{"encoder_arch": "resnet", "model": "image-text matching model", "dataset": "small renderings of single solids in any pose", "train_examples": 197500, "image_size": 24, "crop_scale_min": 0.8, "horizontal_flip": false, "translate": 0.12, "encoder_norm": "groupnorm", "encoder_activation": "gelu", "encoder_weight_standardization": false, "encoder_drop_path": 0.05, "encoder_depths": [4, 8, 4], "encoder_kernel_size": 3, "encoder_stem": "deep", "encoder_avg_pool_shortcut": true, "encoder_widths": [48, 96, 192], "fusion": "cross_attention", "tokenizer": "word", "vocab_size": 54, "fusion_encoder_width": 128, "fusion_encoder_layers": 8, "fusion_encoder_norm": "layernorm", "fusion_encoder_norm_position": "pre", "fusion_encoder_activation": "gelu", "fusion_encoder_mlp_ratio": 4, "fusion_encoder_head_dim": 48, "fusion_encoder_fused_qkv": false, "fusion_encoder_bias": "none", "fusion_encoder_qk_norm": false, "fusion_encoder_layer_scale_init": 0.1, "fusion_encoder_parallel_block": false, "fusion_encoder_inner_norm": false, "fusion_encoder_positions": "learned", "fusion_encoder_cross_attention_every": 1, "init": "torch_default", "residual_init": "none", "optimizer": "soap", "beta2": 0.95, "learning_rate": 0.0026, "beta1": 0.9, "shampoo_beta": 0.95, "eps": 1e-08, "precondition_frequency": 20, "max_precond_dim": 1536, "one_sided": false, "adamw_lr_other_params": 0.0029, "max_grad_norm": 3.0, "max_steps": 6600, "batch_size": 384, "epochs": 12.8, "lr_schedule": "step", "warmup_steps": 330, "weight_decay": 0.1, "adamw_weight_decay_other_params": 0}
Rows from block 4 of the fusion encoder of a small image-text matching model, named by matrix and row number. Rows with one number belong to one neuron. Each number is 128 + 24 x the weight over its row's rms, rounded and kept within 0 to 255. All counts start at 0. Numbers have three digits each. After the name is the row's rms in percent of the matrix's.
After each neuron's rows are labels from the 100 texts, of 14848, where the neuron reaches its highest value: "tokens" is the input token at the peak. Only what is clearly more common there than usual is listed. The data: small renderings of single solids in any pose. In brackets: how many of the 100, against the usual share in percent.
# fc1: MLP up (fusion_encoder.blocks.4.mlp.fc1.weight, 512x128), inputs 0-127
# fc2: MLP down (fusion_encoder.blocks.4.mlp.fc2.weight, 128x512, transposed), outputs 0-127

fc1.511 104:091096108099136093120094141133125176141142116156130163147160108141128146109108165122072070148135154162134096106170144145155086135185090158111123129107099140116098133168122182139099090104112124112127138119134148165137149103102149160128121149102139146129093118149163105147108151121107145088133114174147115105127133131126134173120153137151162147167134117118124093130126120151112142140118
fc2.511 109:173098119119132132154183109154154100138115113141120102096098133132155097118184094150087141130090138131114122130090132125123128132078089104120110143112178135142125078116148120114153120131133109135136123164128162114135081130134089110156120039109137154122142141112131138102114133139126116167121149098091143118099165155120135117142116126130116080121106142177129114113086100150133134102131
tokens: "<end>" (61 vs 13.8); "torus" (17 vs 0.6)

fc1.472 109:083155131077132155119130146115146125132116111120157147107126090110115156100141168093107115077133135149171108156079158168124108128145156136118104141078139135151109149126135092178096105088127149124102098108181143136104129161135142096088146133147127154149099127110152125139091117085118158138118120173087122105129146099131114088116122108125127122125160138167109111150110145085111128133142
fc2.472 095:115102128157078169121155123123116107092102106114132146113142066103114113153151154122093104123082155104148099139138130122141130129124123154117138138098138170149154134088104104134136123147145114097123184121134131170126141116165133134075125180115123128103095105121112128128126116106111140121120168094177179117180098159073123118098167148140149131147114157122128117144107126149106110103106
tokens: "<end>" (32 vs 13.8); "metallic" (15 vs 4.7); "bowl" (12 vs 0.6); "purple" (11 vs 1.1)

fc1.285 109:146126173162121099132145121126139158112100088185100147125125153079113120103157176095148088118159140098116149096155128121177126095115109142126143130111131092110118150163116148122122104146105089129123151148101119156097129137115116121160128086108139092139106127135100109157127124125143156166146113124121153096171114158121116117128182090133148135137127105100091130115133189134081162125131
fc2.285 104:098053107138170110156121136181127126150164131110107131144119124120124156114100148122143143124124083163134125121119143115101129129108161115113138127080132156123131129166162171176109140151114140153112125128116123101134127123120082156150150164122108164131066118155148167131141120120149090145115101158133110088107123090112153137152131138141119120130148106149130108137079089129160067106094
tokens: "grey" (31 vs 1.2); "white" (22 vs 1.1); "striped" (15 vs 1.4); "matte" (13 vs 4.5)

fc1.453 117:070075152124163134098137129107132146104078137114135076140124153176107135173147117159105145119143106142168122123118084133139137108081126127129113114165150114102142115133143107152106131078096141133107112139119163164130137094132147113149124107098136154164151099151168121103135123140169125126074151161117128126158157145120202140137113120120129124119140127146130165119156128092109134118158
fc2.453 116:130126144122129112126116139120148138137201149088160159154115129116146157126122128092082138169081126168098123155178124144127084098140114156174105138146151110176139158145127121150142119155134132122147117161158107100123123141167148131070111122106127121115158132100137089168114091114119118121161164122164090124133162125125127131132146155117164139089157097140095103150098138126143127157114
tokens: "plain" (46 vs 8.3); "green" (15 vs 1.1)

fc1.405 096:109135026105142088112173141127125146152173127133126115094107109137134098138134146149135140128138120114134131154104168123146104134106111112099137079144133124135092115093075083126098135112096140105121121095110127092155105151162074157150130110093116149155119148186127107110138141137160132137099141099151102112147125111126155132130125118095096115100142136141130120096086129144114112154139
fc2.405 098:145116137123139149120107139148101133143164102108111148129074121126135105170154097092149134112144107142116112168107127111152125142087120162115208170109098115143113094100124178135117106114138148146134138102117094133128121156154180138109138148136085126151136136119140109154080114134121091093134097157119136119147141137111123144172114132151165100119098104103136144092178107184120138118117
tokens: "<end>" (39 vs 13.8); "bowl" (34 vs 0.6); "purple" (12 vs 1.1)

fc1.123 107:096119149129132076112106093129115097130158174141137119144110135083113132148143131125133123117092143140129073127116102112126158084104156126144111150163113093139143153136183090127184121166150080129131122112091149104124188125117107110112143123135080104133141109133123164161132133133141127107146135164127137148181084121127118111177131095179134141162112102118122110115108139128093130112112
fc2.123 118:186136080157130153113112107123132075118113126112129127097138109112153101082097089144121112111121138113135098149115112138144144164074145097133125085126118173178111112162144123141123118128140134105120093128124113141151112151128161165108136127193122203165123107103118112128150104152123111144137081143093155138115100125110115133113123105178131114153120099150124109150118109125133149169110
tokens: "grey" (36 vs 1.2); "black" (27 vs 1.2); "matte" (16 vs 4.5); "purple" (9 vs 1.1)

fc1.276 074:097112104125099143113095153145134151171153180188142105106139106136096136113086136130138125148134135170118158150151145077112089106147104090116156152072153099139141123117145136090112151105114178135107119132156119153138149134160151150164147174091083114092102134116109125151136137144141105147152110134143104117114098170131115121136159141137136161134140152161140134149152108173135114147114
fc2.276 089:078141136133106116132133110134123155067098110142133111137145147138088134143165171137126137135118134135162165173150159165096203137122137128160110113152164152137120099132137163135131137134151092148112077100153143104128096120091115121130143109117151096103132110121075088127148119162140141155182144157124127128111131178089140121126136097118176121126122109149095090136144112130133143132111
tokens: "<end>" (48 vs 13.8); "block" (20 vs 0.6); "link" (10 vs 0.6)

fc1.70 106:113115107080176189163117132122119148148176149091153116181133139103143139102098139137118125130113120149149110118130119142131146111105130105137113135137134136110078124120142134177097132090120118095141103121120130164156106106097108149171119146161154104122139095134139095105098138099129144108130107087145094120123211113097157157111162154109144115092107138103132156135133101141101132138163
fc2.70 112:165131087128139151135181134172137130113123097137110126141126073125111143148123191156117154110081166077111121145113134136122106104138128120147120112111125119113125125093176154155123125131140139106121126121137176150116147121146156113121108150156131103071121114131149133084145148112128106118111148108138109156154111182141166120106160150095135107103149149178158134145147119153082137113076
tokens: "plain" (55 vs 8.3); "twisted" (18 vs 0.6)

fc1.41 110:088133122162133138113145136121119124176136126166142097137124170128069131096089154125140149090132170122110102108142110105085150081109128156166168092145134126144114139151149126115155164109125095123181190133084150104120133129110139090103132145123157150152106125091115161125163113127141120152111127120155103168169119118104142144141145135126145157120133082133098135112129165131117105092121
fc2.41 128:115130092123181183096148130125137153098127098115109171089167129123136149109136071106124122153111120144143147130138163137136156127127162126136115086130125099106139116160116126101107133107108146147122109138133121139146109101125218151134111152106116155152117164130141118132128161117127130138087198095046131132159127139117100157109100130134135161110118128119121150118118130123093155135135
tokens: "grey" (61 vs 1.2); "black" (25 vs 1.2)

fc1.236 105:142112129102137141124150129133126168150140130151103131091116121120137144161058113105083126133172126154129136128086171104108185076108085131152138102153107150102126124098136143133137113136154151135111138125089096134125075156147128115116173093170165156106098147111119104126151089103136164130129104153118144158163134112106138130148129087141135135132095111131113140093126151102115182137134
fc2.236 099:142126143109119115106139162129140143205192105112097110122116105049137127117128122174127107110152144154135124135105133144097166123113144137125130099103125105157133111136128126151110130128131150149104169133112097172101148162148094152120087087107131117166128121085096151092140094116092139181140102136107121132127132145124141126103121155149117094130129100133152157121143137112093139143072
tokens: "black" (43 vs 1.2); "grey" (30 vs 1.2); "purple" (10 vs 1.1)

fc1.164 101:142133135142137136101072118135124190140110170083154162130097127073149148143098121154146149112123184133140117108124131090140108139105141116143108120148135140164105133137145101161128202140098140134151169160118132134093118135127146107106136136189151118127135091104160150158107113151161161133094151136128115124145123118113156120152091096138111105146122137142096114148109103128104145122182
fc2.164 097:153129116127120115170156128149129094166121173126105122115102127118124118088128151136112147115142107130140125168140100087173158138106142123174142064119126095150120150181111155157131138195102131091082127137115134122127113128093151139127164142128138152127107131132111098093140120183140129147095154140139097121178117115144111160095129118094107129138142088094113165098120096151134138124097
tokens: "black" (23 vs 1.2); "metallic" (14 vs 4.7); "grey" (10 vs 1.2)

fc1.272 113:134119142092133129099148150140119103129179116113166105099166163136116143123097103088102129144107109151110122138104132100095126114086126134070164132107109151151087134102116131118088122148080145126163141146121138165075115137123147157127129101106118098149137113160164159100131157174129119137137152129108110131166133147077160108164114121136132163116153127112091129107159112189141145136140
fc2.272 105:128131120167140152132139069109104116079101114128124156120089117126124099183142158146129186131148089091152121048103129152154130150132091139121105136156161145111136185123140119153143133136129135087175119172120146144106156143148108147127122087116102121118126106114123094153137107110137126090130105156118125109150146078117074114099134161118111114138144114146146128138147140121114130146106
tokens: "black" (26 vs 1.2); "purple" (16 vs 1.1); "green" (15 vs 1.1)

fc1.373 108:126141143114088163102121124120138125148101105081116131116140098150127136111136141131165119156145085090115124115175105133159143130111135093125126147152187123092151147147122155172131110157129082150121166160124131165121122162133169158113110084150132147092140136148133106096145135105090174097152101151142103134117141132102167117138081093157137154116153146143171144159099150135119095150127
fc2.373 103:146116107107123139123122191084152130143145117136123121110151180121129109141123090136112113115123098132157177160116207079151137112117143134147108147075165135123132117129109121122108118145161146125106065097111141114140105148136106114129166133107087114145132118186109125152128160133119115139115153149078080162151103137117105120084125141136115140137092132116115160151127133095143124115158
tokens: "plain" (44 vs 8.3); "metallic" (25 vs 4.7)

fc1.98 102:072102097092112138110152144120127120122135173107127125155122105122119098156103100104105148127053147109171097103099115170097150133134096130153125128130128136143098168140132123111123107134117098110151153109120138127124149165112113142128124147168129110091088104170177121137146157111148105123122109140149150096133214150090135135149155141081135082141142144136116133139130116136152109118120
fc2.98 099:160130137128104130095152078148123146137151069140106127133089135142144122086090128166153124114140136084113135140144102147155108125097140122099147143153092135153141108137165092129124135168178133138117139126152164087114111110121107138135123152158101168128170090117113147080134139124163100120118119122151079104131108142154114132201142148136111126154151108113161130169120135133150099169111
tokens: "plain" (64 vs 8.3); "egg" (21 vs 0.6); "sphere" (8 vs 0.6)

fc1.310 092:142081125099092098127116139128124151168117161137138121075139163152139137151111141093104090130090115121152152117086082126142124127149103075137116130145102099100088141108160132112141127135172175122079140130123120154159146103180135121165167089142142121110154100104157168133124123054140101117138123115148144138108123160135143121158130124116142126142118168118146115139086157131132124115124
fc2.310 093:108124126130146161128119091154155096148130114099159146103133119149157145116102132095078107152128117156143081111165133137123165108103128153090154145077137160113143105108088172140125133148149135146077129061096067129155154102131134106144116129126145170110144140129127140113090115144130041149092111107104137109131125103116115110111130115130138137122131135081128144125124152132138099137118
tokens: "<end>" (47 vs 13.8); "a" (46 vs 13.8)

fc1.194 132:153124142124113140144137146116122128141166093172124118107128106171099164111131100116124127120120151109120113130140141152107149109170134123111160107148178120147148157096127134114176137091166128161114142117194127062102095115158154118124139145112122126154100105144134141105098144158138140148102130163124162134113083111112091095136095142155109120080100110131111153091186126131163098122121
fc2.194 115:128085140163119104115120087077149116133166149131150097148081151144115156054114097135111139114141138115105150101121111126133098149109106109148115107086124145117129114118118154117112119128139130153150089127143171146120163119128096100106155157077095152103146124188120111065139127165133098123162115180146137087127107141139139129118101121139128136116130118111120108131176152117161136115149
tokens: "<end>" (66 vs 13.8); "metallic" (18 vs 4.7)

fc1.463 087:131086137126090126148059138135136144109103132149139061131121150136116145138124118079128107119095145125131137136150143154134137166123100095134157099094128089142173110129140100125104148135147116103131115147153159126127124136161144167172196105099116149140130114099168114107103133122137114106124198144125144135110139132180108121091111152102132134146111110117151159128088114119115179120104
fc2.463 089:090122147149187114168118149156136124183130131088125154125131162150110130115101107112140128140178145180107134092136163101103112136095127124104081150163151137126114108180149115134128148154134153126169121117157103131166148123138130094107119115141113087137108093145147109139131108139164116141150129124134121127162111152123151131119116140145153132108099166169142069089133174132119075136120
tokens: "<end>" (34 vs 13.8); "plain" (30 vs 8.3); "capsule" (7 vs 0.6)

fc1.504 110:114132124158137128150079123143125147158127171131125132122131134131158104120117141124133132162126175140110062078120131110152133139144138124090118142106169130172140114106157173146111134105151132126120172179151156115114108133128104116149167130131121087107099145154143159103092113115131149130100110070131075123212124134121127096141177140150111163117147130114103131113123116157142121122148
fc2.504 109:100116142118120088102097122169137095102089138121130124102118099146149096116105129135137193141131130149123136136157188097152148130138153104127122142118152169105144164113100129120116144154105111096148146124092129090121155129075181136124131109120097142129170096109170125155126154119149151111143132113106114171118156138174125140097095092137127122152126137173132145169165127131139096108083
tokens: "grey" (18 vs 1.2); "white" (17 vs 1.1); "bumpy" (9 vs 0.6); "green" (7 vs 1.1)

fc1.342 117:106133130137143164169128115119156128146139122149117142144138085139085145124164124115150107145152176101128144136161143136128156131179156156144119154131107123156142095123122176133167133110160145124128097156091155140144135130083080095143143126157152095143112106172119173180095115140159105155152139183146105127139177150134119117117094136169159142133155124106124074111138125123132120148138
fc2.342 120:118085145121107097110114151127116113113157111111177176147096106123185146141131110087129136117152157163107103092174189136103088142125131113133165108124145088113113133175145088154136109139114076145170137178114129139126136169119122160151155162133134102133120104119102141110090128152110153142109120103146166138127083131131151119151133136116128143153142118156118094127092128114131161140118
tokens: "grey" (23 vs 1.2); "brown" (22 vs 1.1); "matte" (18 vs 4.5)